python train.py --dataset="Morse code for random letters and digits, with fading, noise and interfering tones" --input="waveform_16khz" --tokenizer="char" --depths=[5, 5, 5] --kernel_size=9 --wave_channels=96 --init="trunc_normal_002" --beta1=0.95 --eps=1e-08 --max_precond_dim=1536 --max_steps=10100 --epochs=49.6 --final_lr_fraction=0.05 --adamw_weight_decay_other_params=0.05
Rows from block 8 of a small CTC audio transcriber, named by matrix and row number. Rows with one number belong to one channel. Each number is 500 + 25 x the weight over its row's rms, rounded and kept within 0 to 999. All counts start at 0. Numbers have three digits each.
Before each channel's rows are labels from the 100 clips, of 14976, where the channel reaches its highest value: "strongest on" is what is common among them. Only what is clearly more common there than usual is listed. The data: Morse code for random letters and digits, with fading, noise and interfering tones. In brackets: how many of the 100.
# convs0: first width-9 conv (model.blocks.8.convs.0.weight, 160x160x9, each kernel summed), inputs 0-159
# convs1: second width-9 conv (model.blocks.8.convs.1.weight, 160x160x9, transposed, each kernel summed), outputs 0-159

strongest on: speed: slow (85); the character "c" (37); the character "f" (36)
convs0.13:472479500455510514497501472484534457475478498433502522508473490476453500471466489450518507498475470502504519515517506453482525483466439506463522492499517457498498499478476517518513506435482516511482509532529490506485473504490492516493510480517438521499505479508481468518519487507491510464381497530470540461507506480506502484506509492452494539528466477466475492533499512519501508502500492430508521502483519481497490489489484497466487476517478496466496480487502477496501500514493479
convs1.13:491489517481508484462502533463483497472495508504478395489480515540471510541517497490501522546476497479519516490436491512472454519530475515510512482488492498467491485528518500494522480479503474464540524484511513508512495492544491524518505507527511499524453545522482540482496517524473477450490482466490501511508507467453526548481505539478482505502512488488528497506488489504534479518538513476527526557487493466497539478470472472514505516542483481480529523484480495502443481500469520

strongest on: speed: slow (67); the character "0" (41); the character "9" (33); reverberation (33)
convs0.59:494495509496521501514482523479473470465495530504523499468497520510504555482494539473507490499575486541509500473525514489474516477464462481511493504480565507481487523511487517512494510499538493486508499496534525485487463491508500483519530531517493504484518477523504487498509497456560511495495483478486459499493493547482479474531476504522450510484518532473473544505493493477504493461495543491509518481505519516505491473507470415555510535514469506565510532483485525484490501419495515
convs1.59:480466491486470522479493512493480504448489552509529495515532457525526529503433486506466530493516459521499485520518512458465520526536454527529482479516508474509519514493528550515555489502502488539530494531471530493528529487493536529514501472491480517539556487536560524512509468515538470511528491500441482492498505475503500508503495495515507504501482516489472504522500531508512532492510514526505485508536503510515500491503479534486530508507506528526577487484545527498540487521491536

strongest on: speed: fast (69); reverberation (45)
convs0.62:480501486516497493489484506429482471461505482488476495502526478487513480507510505422486515496516498505494521521491496486532525488494466465532512487533508531482500474495503488484523494454491482497445495492477491484473459558512518531533453567494480494538505517534486503508486507546483519485445490505530505511500515490497536524501502514513486510500556496560509513499453513507574502518518492469506479515460572501487498487493512494522517503476532534511483451522500504550492490484512510
convs1.62:506471498498464492494488468498515456493523509464469500496472485477502491480475505478480508486512484501505481505577508478499490494436505461497472529471509514473511471499550504501479432528462527497504526542534514482532511477508530489504506450466536494460507527500521518533503444504496517560498521548464506508479510529531500436509508482545514454507484485503482537480500513501507500499499488519508522457505519502493504490500542560477531505461519518505453462482507501515522500528514507

strongest on: speed: fast (72); reverberation (40)
convs0.65:512483537568486467472476488496456502535497495531485505508497462482519484490499485477500478498497474462487494534479498507458521474507501493498482487523555445496494491474514494488539483508498484505472480508492546488518501461505481490529576539497475490503502536501472520497496500471526499523512474502517499509492513496485486495504506496486506531477560474516438496529487513519566517501524492521468483522463593456502503497473495495564517531504527537497494532522490486494493460528488513
convs1.65:513516494480505493490483499497469434507473504503474499477513496494518541481506500513500508493497471523484475494550513513494492484481480493475445501502480469475514483506487471529450435526475491499477503559508477487511493487506526498455507495489517496497503510573493539518532538525498501495522541537450470471463496512517479442567531494514520463545482492506495507473519476506493513487515475521497489495510483474483510480474571555516492519532496528467451536478527505514524505521494498

strongest on: the character "8" (36)
convs0.11:540481461568486460508483498464508545479491489479483499522489493489520581505482472509493520506528474501481535511479542523482525512525543504479479490517484547479500464528510500503516475509520514495498519513493482494526528522465519470502533526510519543501535480536536528510515458536522524501497480518543496522496520464489493515462491550529478533519487467500495490551490503461496519471540453555535519472481504495467501493490463480511524473541489517496482530491476485489535479505484511
convs1.11:523506505501501503515502483502452544480548482489457482505480507519487482490515501481495493501488521519533515498537452488486504512475485486497461516432483539465503489490515496483527474503548480480532512520555478518515512480537501502507506481520551518509451592549489501526490492483436515493548509508532519543506514515537519496494518509514542509499520536537501510462488516475514460499502516457498510473494525503520487503548492526492496491547500514439506520547480502490506507477496501

strongest on: the character "6" (29); the character "4" (28)
convs0.68:501503470521501490501476474473509449482479493567466515527462516462488440488495539551522453487504494487473483496468498471495493474479464516523502502531448488498498466505479503467528457470502499493495477517488474491498481481502457508512571529480547502517496551535453484506495500497468514471528486470468490554492500522510473522481496500521540493491486497522517477496483496489472536517485507458499471507444502444497491532458482498519516537514506515485491477540462494500496499501484479
convs1.68:504529467479465473503463446478451472472479496492432488456510506478499514445490483557467484502475503459481486502537510484473497472439513466459484503510450507503507489518467496491492509505478504520492517508533489514509512497477530464510505498509533494515517462536463510527501470513517542510522523526464473496471486538493515499510514460546503526531491516521467502477508537460504489501532510535516495503505505496509492513495569543499493527469482520519456479544497484528536491493522498

strongest on: the character "y" (30); the character "0" (27)
convs0.54:515465528495466477457447431484496466482472483509505486503471509497470470489493489475466484498496472579518498521474485459492475480510472488480508497493518428505494480484534512501470492471439482544515495507521444533511479535445547514507490518499521485482493491474530498498507507482470489461521436500466482464513478488503490501476487499481514495479488484490477510500488485479508482482507506458530509508466526433478513469480481528524505503495492495494494527474495500482493541457478487
convs1.54:537520476486486508471480497481498477482528482510495510478473541526512544476519513475497526533533517500474535517541461457497461451467507540518484505497430520502488480513514453515490527490500499468538491516492520514490479485487482495494512520481531482501608533496503506562498542501471507583513526482485499530476509497490517466467513474518505497518514529515500515497507530439503500511505505463510494468509507524470512511552513488498487494464507495534471483495494502497497497499489478

strongest on: speed: fast (63); the character "h" (29)
convs0.144:489508543503488484466506458565478440498484504514504489509492489501501477500520519561493472492470463476483494476468468459486433490473487493463474512494490411502485513498498496482529499489511489476493475486493503500498498465442501496497464458491522489505491494511520462495510521494479491481539509495485509544496498493502506507470497504497474466490505496507502458485476485489461493502502573481466479496511468495493492495510501496538503519504499516428494401501483489481484468536498493
convs1.144:566503494462490509489483436488457480509492447473435511517487519470509510487467507502493450516497502507520471510546490514531494463465495505484487468504467509477491509512523481522494466488483495497537549515552496515502474508480521537496502517453523499503509423519475492543534455481486518565542503528442518501494494520499511468495513491491520494521511500496524521449495527511480492505502501505487528471515477516473485507541513498503481484492481484532467483482459481497524506487512550

strongest on: the character "m" (48); reverberation (42)
convs0.67:494485482520524507543553493440493491536485489501568500512483505530508507480469493438475525506502476529495496515531517461508470511488484468484520504483531474499501515525505511510487512519469496541482513525516492512559494499453462544505521512496546499504485474497448484500502479504512491468506511512520539503511513499489509463491515503486507494501518472486425525491509515469575474515510446521506514548549502530509499486545484520465486452515500500476512516459519480479475486506537487
convs1.67:493487457494534482489490513518435469526481480457626553491474518509463511498509518487523462482484510501488493468521465483475536502504458452498487501536481486552525490449507487477493514513481495519477491529517513496484518530529491515522506499522509483498511513495551491480500498475477494528516503507516465467486460546486497500459513446523502491494467522489519479494524481469501512503498501513514463482504507504456515507524494513509521523500504513513504465528439520491548496509507511

strongest on: reverberation (92)
convs0.20:482520512478508489511543469429505480506469523532461536564521484458498518459502493516510456471507478500526501532511560463486491459479465516511495489506479455488501522533529517492530505469478511500486488505481471502513522509502484490521476517529472542536475513545458480526525420517514523463498474477488504470482524498489468523517507526530475512506512506509471543505493509518521525509497521439501501509432550492494517495463527520468498504506511498511480480517493512504490499493472492
convs1.20:503521444502497509502479503522504478500487530456505487484484522492513475502499488468501512523516446418472514509477526507474552488474500454442483518503509481530548531475503483512474445485512513459500501484503501518533502485560492503518502526571471522488514486458516464526481440493518480514465480497500486496505484484541501478444507507516511490494494521508486484532493469500503505509536514485515527523483520483528521485467511483501516491424501515500506570526505513513482501507500488

strongest on: the character "n" (58); the character "e" (39)
convs0.146:460491495534505513501519504489468496484515498524500497560547465510503519564480538437507502461511521523527531469484521467479490464458489487513505493504465475534496518476529512515482517507508472530516502503497475479464531540477529503521512503507508515517520489523537451507507502471452517496544481513512495487520514503505506501510495478505534471511510444438535541475489511522461483434459480544499521498476526529498505514524480468476514493473492474506493465512512481486467545519497465
convs1.146:496469489515466481497508553481473518516513553490598536506519465513509500478481481554473506518470524554514516482487512481495495500504513503521484501504520518512516534490505523493474455522527477494452506481490499506509523488531523479497500466483442522492516535490527498453503476575518438461492482512550502483497484511503491524432481501500494517506507496489491489480514514510517500482462509460502508547517486467521513479496468477492497523448492514470550502512478496489468513500492509

strongest on: the character "x" (59); the character "q" (36)
convs0.141:466469470538523497543506507479503474457486547548503515566546521486485478520482508502482478472478536555518520490509502458444488457453478508464486496478474474501490524482503514530493496461493495524501521496514503505511531526486485522483532440493490505478514502572526449522520493480499512501494479504520513446476498499476501527507493498500505494488460482499492562490503493498489516455495504516499509515482468509495489547495508487534468515516508524552507469499502520496488510567499463
convs1.141:494495488482505504504481512493464479518520599485515486495481551486448431514542519481522502487411520492516491457489500535469507518538502525527503516507511505517505543496462539530539511500503483513501477487473514526507498520471506515471503508542472509520519513529538499492505489557511488502505490507444492479470498450495487507470499498507496482484496506477507492501502513492526493506494495489514489496515502487473515463479424466502492487478491484496539446559513511491483479502471475

strongest on: the character "e" (78); the character "t" (36); the character "f" (32)
convs0.128:535469413456525482510473531501515487511483512516485478491535517497466515509507496494463502526499460495513485534504499503513496496506475500476488510509517554535497522474517493493500508484503452454550491487480492485561520465486492487460522494523486463477499481467506510470482492537491462549479529480533490473492470486498477500516479496539462497445482484470498531488482484460506473486493477448516501529556527513463492493536505455463476486484484489477502535481508490491477486439505493
convs1.128:542494503508459473492494509498525475481497556496497517515487518516510483443475452469490497500463527529433481497503453483514488495527460539544473511479515469459508489470439502508564494499518491513475525505521496486507483507473494521498512487491471504485551474525481516531510505457491517534511492508431482470487530543515476509489462476471486504516480497510572469464531573491498493493508502491506499494513509505463507501457486489495499513486514523517491459498463506503491518516495494

strongest on: the character "u" (74); speed: slow (72); the character "k" (36)
convs0.32:504501487499482512610505546498484509520546507506493517581538460524496499497499478541469504500576506504509487495510508484519526488497495520479497496477511523461496480505509540539576513514493496511484510506533478504489505495538497542515532501450497492501506508555511497509509491508461505514491484463493546503491497545489499501492496490483508513493498525472528500498510498475470501455547545541494509498522479531482493494496550514553504526490465471522507494492492498480485527534484501
convs1.32:504533479482476495493484523503449469498488568490538497476511465509499437486481457473482508476468471542461474455477484485473542519515470496511494515492521480473539501499525531520500442515477482513488493516464493519496511523491525502479493505546508491470585547526554493507479474513488482483486488484470494530508509479508505480427475501495499490512509518487487483528496525544486541496492498477508481498478498516501499491529476508523531473490542538494504489473515501536538534512521527

strongest on: the character "n" (87)
convs0.145:474477534493515496498515441486508456526518504527510492495495452526494451542472481439485513467460519501550505525483498459524480483423520494501488510519492480492503515490553487508478498463491484478515494516493501508519534476501519496490525460517526493509480499505523441499497515530502502465523506533515453466517519480490511475525504490512455468515502479495454436487470517531563494467498480525504509501487501558509501540525474535498479488498487518490498453501498489479500532468508519
convs1.145:489472511495497510504507531498527532517511495521521506490489506519465464544511509515511479512449574561473552463459502495500493530563493495501512498516544500555519540495492475514506484503481524477464493463526504511504504480531493470507517514543479500492508523471488504455505531534513440458487498485577512507504517494496510487463501533493476532524514469501530498528489462501515497517530492517501458544495524482502493491457522439501503513518497486498526535472473488498465498473495487

strongest on: speed: slow (98)
convs0.150:491489482548450526461470449493497491444505474454449503495499475460493483492512484519580494494474458523458510488461506496442506476475502472492514519496448488548497462489467495508490512468503529489508490478477450478460492493504503523487494464508493547496475480513505488520490490462474496502478468471484510466481531495504508548497535488519480483534522508482498509463489526560507472452485478514507502474461477515496519506476513509531508483456503510533516484509511513510501483490467517
convs1.150:491458564502517473473500526444607510406469503532498503529530507494496510476503524505514499500514495489504520516515504506529419466480544533487539475457572513467426481543525502508456503520511491505519503477520475467499494478502507502480492483502523506468489512472466490492515491499513515508501521520529499524519515468455512482512507501495485511508523489510517508494498502554504497504496498484502509488496507508521488502516485495502487486452501486508518503470509488501465493489483497

strongest on: the character "e" (68); speed: fast (66); the character "i" (47)
convs0.94:523478521525542537504481523394496499525492493511511507488554492512467490544539474521518505485475504511550493500504508517532474496514511517508523533451498560496497520492552488488505515509509508517534484498504504512510516492518506467493481500501496505518492474509515520501522504523457526510483507524474490497534490485495491512516491473494467487518488537492496398488470499487495482500515464599480486537473495474512513521531507509466527493482484498494471505471508506542470467509512496
convs1.94:502486484517507511491508519493499526484456453494492560512500499470492513469475491505512528517470535508461519496484518493473454455499517482499555473507492495531471501499535453485493456476487504481449509493498505496507484508511487505504490521510529516501577446478477508494515480523496475541491494461550479479503538522495481463481496455464479488508486499487619504512487505534518503525510520477474492478497509522486458524530538481502486502501498469516496508495465474494491491470499538

strongest on: reverberation (63); the character "a" (43); the character "u" (33)
convs0.12:470515496493493491448477479477474475510497532500547503496481484517494535510498477441479502498486444521510537536478475472504497473458469483520516519483511497470497514489567517535452491490488494517550499511494486506518521499459482457542548520531507472504523472528506461519500485493490506469500480513492470497501511501493509510520504477491476470481515507521519522473476509490608491476473461504474525532513572473493497510527499497497496509523496533464505485511506492525468500550478516
convs1.12:519528469497501510512500515536416483526502552490562536486500494451479464534498521512492483519498513496519489489483487495518517522540463508537467487528473500492520526503492511508523458483412534513500453519508512497502514499522498521525487464550492520533556542505498506479506484503509454491503507515496485477479512546508495496540505469503499489519494506485478488507498442534482515505464497519489495531511501510464500512515509535519533521563508518528501510527488514525561510518525511

strongest on: the character "e" (100)
convs0.47:498481438490503493487504485456521490488507474497500487490564475538444549541469484513479514501566520471502513539552526482495512476496621504488491480508503466486492473503512491495458482491474505513486489503472464497498544492502511501471454486483497503495458479490499505495479497505461492490543480478531484490538494503502492506502479516503482488496484470496434486495482493504536488470544441503512497496515522513472514489494468491495498482467491471451508516492482500482512497472487486
convs1.47:503539477499462518502516497522472526500507487479456522497436473467505450488515492496494480396530535505482523512522492488524538466491469490469492476502496503511477511509469483505495539483507492509491499481487507482462524509472482480512540482450456503482531457473486471541471503493487490487490492479567500466481480526512486437462501495486493519493503492516547526485488516493507502482496512530498473484472503467443498501498520519512500517428507502447494515482496508496497526516513468

strongest on: speed: slow (70); the character "n" (61)
convs0.51:472478487476473504478497469436542464512490473467509505468456496496467491497453478518493521476469491495515506483495533467478527499488499496459509504498469428516513480519552504520485532465488528476479518510527467514454481493494475476494520488499461525501476483485497486517496513505522494452473490493491489506513514507509485472496507479496481485519471455440465478493514502516458470478484494468500519531479514433512507454533490484516495477477477504546507450457529489505521457443500487
convs1.51:452468509476511501481495514463549525472479488510628526514495497539511513496515526476501473507514524456519499525526523510504467497507526541505526495504562458517467499536499513512456525510576481488496485511524488502490505489516505503500515508481501491506508522475522527467497505504496531486489521493571498516490487487470506541478488482517502480507505510498522516484486497482510494486463517485502495508502515509499507500500419458498499504489494478525500452525428505476509504492495478

strongest on: the character "n" (84); speed: slow (61)
convs0.17:483494491470506469487527489500530477499511499495519506434508467556520532506454495472490519469517519492535521503531483460485519477464527483523483497484461502510498482493502515516495514542478470506507501498503496498386513495530509521508524476531490511540488482529511461515510520535553502474456473527488526502551497483511510495503492503478455459524507449457518464508484509501428489479484504506501505515461485521489510526525479510463459519485494501490492465483521474523517508500475485
convs1.17:485534461497510486495494522531483524536495565474527500480475558479441518496563558525559492539461551438496494474496479555486507518557482514506487487514508471515505489491516487517568504488471521484502489455518488497482497495531475490490511491468491495527497522492499498499492515460500486483487478477538523493479507539515514486496519502494487480509507486514518487487479467517528489489536501460489455523484465491436493502462495466493497493473500507521514509462478493487476508480502468

strongest on: speed: slow (87)
convs0.23:466486512474531568458478508462529502429532494468501469483463485522467474506496481511553499494501504472459492508473467483493481518507478517499488485536448512494497481469466497514483480500493512513460497471497490531479476505490464448512482497463527532486505520505517505522495527481524527499508468509495495463503503493506465467484511512483502510533507536514459470507514495538508507480528516465495508426479423553517492441493488505514509499496508515536515466520471498488529502505528477
convs1.23:473457544492576532478493492463499475442446489510519533515473493468493507521500516505491508485521516496495479501507489508539435491486523522500552501498522506505443499551520512488452468489470465489506470503524483485460501463478500470477486471499542493489480526515491493503516530479479526488511512500535494494549472496424523488548505505485462505507499462511492529507521525484483511509502488544501465483513507522522505522532531546515513495482501486551516498485546499522525507511492510

strongest on: reverberation (86)
convs0.104:483518500515494527491538481492513462560513474499469498475524502495493520497520504495548495502510516448494518501538569495508527492498564503501521507477477506516502490487532491502440525514509509499471505494526563515491550504510503489542509523531508506513468451509517506487488501470516493499537531491524491474487490531470507520513481466445493505529552505502471506514505501543508465483511480510484486536469515522545487439476484487519509463450484459487494474464498497463505491435525501
convs1.104:501473538490511488491517502475557486451461501528511482509520522509492498482502488551506493529492494534564512497514458509529427482478512530506546501450567508483439472523541517508472454545494477493526497495535470478505473481504492506453489471501496528460472502512508493504514488499529505481493502508515505512526519499446527481552497489468459507499536427493532484482512527490498488473487485491489505487504507509468484494519512496504497539465510487467515487458520500506508515478478502

strongest on: the character "e" (97); first character: e (97)
convs0.72:489523501497478508466489481469500503493541494493497496555482504515524507514500503445531504537502593513455521570528481485492504497502538504535531516495516493494507518581490499490485471476492545491465490505494524479513486546529435515495470494506523528489483473519491484511497476516545531475519474494549502453505503500498512483492509484450467504496472519538482479507467504534521485508497491504547507501505499549484482506492481471495521472506514528465530498457491483518525525522487478
convs1.72:496471507479485565475482518486471508424470512521528518504452469511502463496502456473482502489536512476492535508485464485533479525499506465467522503503566483529486495495495531490461516499493493514499484477499510480509497548500503503519521523506464518465483484494501481535488520512501500462483516520553481471540471519450473466518514501472452559492513479508497521510525490504489487504512491541492501518512486483476506491498513547539554522523504551490525521498550539520542511528518486

strongest on: the character "e" (84)
convs0.157:499491533508539485536466469487508516479495513502480505493570476535519571585487490517507492479495588529496525493501497482523494474482528497501500505487513445533483501529488488522509469464464468495497491510467422523470514504443490485488507468517517488509477505499500484491530502445474494500474494514564470498520479488487520502503489506477488498511490497504431477479480490510532510481492523499506511511453498514484498506443476486494501493473488492468501515502491466486500525517498507
convs1.157:507529479502512503497494534533530527493496548492486532519464492487507465459515497468512512503519537494491506504508443511500519462499481490500497495533525481499536488505510502509548491499464476527509502523526501458492487503494503505497531459521471488520460446513532476498473567504506520502466495528534504503497483560511479485472501529495530488493494466483546547495500503475498520477485510513482536489481484530402491501516508504511500533416497536479499523493513496475562518492475473

strongest on: the character "g" (75); speed: medium (72); the character "r" (34)
convs0.148:458476490470497474474460453509457454457478498489547501476468514492441474549499499548474489488498470483498499488498497467457427482460448497517499480457490474475501474530527498504473480497494474511523500489511496499513452556492437489476510491510477493486506486475509459500494484514536496494531477532466523501510509492494500510511521493488511452495483506463490450476509499503513496462488482540521511520538498518510503437533477491471504493515496497506500457489498505481482537532490525
convs1.148:523516468495510485511495500541434527522483463478569523504476508506477504504510501516518504485482510497544475477471502499504531510536475499523490496510460488470510519496467516498498486492434515508510455514461497511504512497510503506507482493555508496478556537525522517503495513509496463500488500504489482497498500612480484503536511499513513490503487513487474479510486461494519543505486523438499500500474510521437491515547481486513507508591510503520489487483481505505544497522519484

strongest on: speed: slow (81); the character "y" (32)
convs0.50:524487519459517473468412510519488498496499483524543495474528521523527459550537503545487499508572511513510475501463501527468492456527547502479483491476482506478495495489510474475480505455527452489500484479508501486458505474508478465496542479478540499466489489498473512484499525515540495533490529476495499503516507498483500490481511504518531474492504481486523502495482512501495487427469519519482485479583491515498515456486482509538520507507502496499498451485497515507495508450520536
convs1.50:476469480481479453469466455463473476487489462467476544480496498518514520467505503505499491425514473467476482524587512523470500456423497480474521467501435495500482508475493480531478506506491518501497523497504522525490497516495507491511523513457500472481543473530490517528501504479481513561514490483478502480515488532534484513512503467499498510492504526515509521478510542480501511527491508535507495441551529499483501485496506517516497467505500498532463457484514490497488502505532537

strongest on: speed: slow (92); reverberation (59)
convs0.121:501498482460461481481480460474509453458492499512463559511474482472483477480476498478535493449500522507489501526529468487479465490460460505488493481521468469551490522494439511517573537495475472503478511515521532487492490472502455491468487460522482489497481551467510477492511495529514497496498523508473511475486520571509488476527526476458490484499488460523528490496514511518514495518465500470484495491474489479537481498459541503564510504492489497464496484495518471510492492479509505
convs1.121:486511479486499472506496489490436504505504471464500457449500457488475507484469533607463519461536469528468522522516513457511521505499509464482466507482477476540513523489523506507533539470527508456496510521500492505482490493492479489525516523476464510524492568491534486509492457545516508521461512496514489506524510479533504505461506527495514516491491514501497495534499554483497507498489517532498482470485532500486480505505503424516504494461500500511499515440498497494472513491505486

strongest on: the character "t" (95)
convs0.63:462504479461556496557532436502546475483499514493476546545496498503495560488463511506513470488448512471479523448461460451506459451442484505536477511498506475528505466527483522530486481505520513487495488503467476490470527517504474493504529516527472511490492499509491456499520462497521470459544501490511537547501507513503501504481502485479497494520488478511498529483503504524478505507528499535524526521508469552504507484476481466464501506503499489529518476529498507482529525530501507
convs1.63:504505499487504536501505515495499520522473581499525475498464521482470448515514513410510509500520530447504476487486439483457487504515451526548508505549566518515507485501508531496529525503496497545485482490500514492516511518501533537485488485570478532534512472522523499520491452487495469497513478496459498503525508503512482485470474504485477486492483485498480516510522463499478495498494492505511479507484507504449517489512504507488509519452506507483525467516510505503578514526483486

strongest on: the character "u" (80); speed: slow (78)
convs0.2:477522506538497475435479464499491476523517504500555506433471481512499532481505507428475530480499471513501500502518481471489451501460474509549503525498543487462497525465490498526520512536489475500487500527525497490547507488532503522511549545500463495525507488507464461507500483505498508496532508502501522492481520517506497476483512470490563473502537455468496502503456517491580494486540506495534509492481524478479498490524490498510490492523500517442496446502511505507476495514478496
convs1.2:500532452492494474502479474512453478549520567459515514476507471504514492501466494515487487535501508602501508501475476468492540538547481521524437503529490486509537512507515493522539462500491514483488484546521505520523513487551498526511493522523459488498495464479482495430476512530499478456494490499461493503523489497493500492512498477515503509503499510508485498489528456495462522499478500500506506491485479520486479524536502491504490490578489498534496462482472477498463500491519504

strongest on: the character "8" (29)
convs0.26:528486552539528545520481440511517509528499497496449499539472515440515486444504500526488482482474471503500485491480514512507497524529455490535522497525503536509496505511514504516550506486478523478476490479479486507509457540508525532491518509504483449486464505519495533495492494444462467471476492461473500504484511522523541484499501527496534488489499511561502472526520484530536525449460490484507498520465521558517493531467495483533487509514517524503509520469487487530525500524466513
convs1.26:518473489491497526509487496502486504506475446469488516508479465468500535470488514570498501478506477539497494505565547485477532490422517462479518475514458536500522472467493477498466483498490531509527509491458524492485504503449502476486501500452499510465461510552496481547505461485512539450493496520530494501516512534557493503526488482520520510498498520517491517528521497423483503502460481513495507446488512499513491504505487505489502496499495492494455473542517502494535506499493475

strongest on: the character "6" (78); reverberation (37); first character: 6 (28)
convs0.66:487503571512465489543533472461465490556517524551458496510480457449483485487510503499527472470478499471467483492511527516483500513481518505496480502472514465487498446502516489482498474508521517509462494497488522513474497505493488465506507503500493487525483487511506496514477538531532474478531483484520533516513498495481456517467496490492530533488537513515473485504486500520500527493474506547483485557445502563499504587465478508488507485518508512480484499492481485508482532555458476
convs1.66:528531490492490475486489483483517489477557489513466492474506513496485521526503522481512528504494571602482511485515555462504512528502495472459489509454466483528516518498519480506492531499484514502490511523538487487537493490523503533486505503476495485451480516561572490487504543500517486483479487472467486474516526525499479493466500512509512503520485518495481503484489512533493441499469511478484551493485478533499494521538539472493502521458503503527509549457520505501479504523490529

strongest on: the character "6" (40); reverberation (33); the character "5" (29)
convs0.93:504505448483552476475515455463520496477459508517494537501488486486493519484508475553494517484445503511516542543514473489499564492522488539511511515509517471531492486500465511488493529488497498490484474542517481503520493479501477507510541524508486493519493516522526520513521476522493511473609521486524538495493516501488500491509514495468506542524493492445489507532510525527474534510486532498511506484474483495467499547492517528476519496511477466464475516504550505474504503573490507
convs1.93:494520489513441474501494513505477482494506464469466405480513507500492483502494517505489536518527496519511511519528516468486519459461482499506518519503474506448502479505516460489507497528488522446549540486470474511513515477572504508508524532521478495487476497506431529481482501600492487472496488479505510488501521498544481508533501523505499502513494495508535502494516463504501495511507491501503507452509491507509495474507506515486486491516469485433458541480475454492504474486487492

strongest on: the character "x" (86); speed: slow (71)
convs0.80:492434475439497497435512478480520466498481478513476505474489464495492460446488499553501499484509482488500489464478494484501504504467521514459490485485461472511504475495467496511525534525511484488487489505504482507521497509528457547479515501499477498507490502482482488487520510456478485492441499489511480566485503481490455474501502521503398471499503447509490454497485496502506502491498514530450494458479455539494506541504511535474505525511493493507483474514514510493501458482524509
convs1.80:510507488488511480502477499504493498509504529468487488477505565490481510525590525499560517519480541348508522495499484603487489506531517486505496517499493480528489475502494485510533551487486524490527501508513507504498482500531470515493500507500475491454485501502511526519488522510477476499485452476490508501494507516502487489474504462510521458501512504517522513485513521499494487503517480517506510492504496462497506471480482454494485491484490496509469491493519491486476487468489472

strongest on: reverberation (54); the character "l" (35)
convs0.87:485495498483501525527465506464504491503467512495492503516470498484481451529544487560567474481508479512494503503585489493489527487473471508501514534501498489496492502488504516477514492543467521548445491497509535496497503538500521508477484548512527486484505468495506501509503460504562517512493508486444502484516505480460505450530507507519482516512474503479440467529485513517491484493479507563428510499508501506508492492507526490496512481511518527572505484478492538507494541521484507
convs1.87:500448549455525490482521478459562537484431465515528505487474511514470473556454466488481493466458465486465441483515493502493443505480494526528523468483512473508492500527497511488462487500462506488478502509470489497522472512513508499482467490559523518482543530493479495523507428489497478518487515505521498510524524510494492508523519478493473547507487502493494490509528523516513510531487518564522508443517487489509499538513488489493506501534497490507516485496544509497512485513494500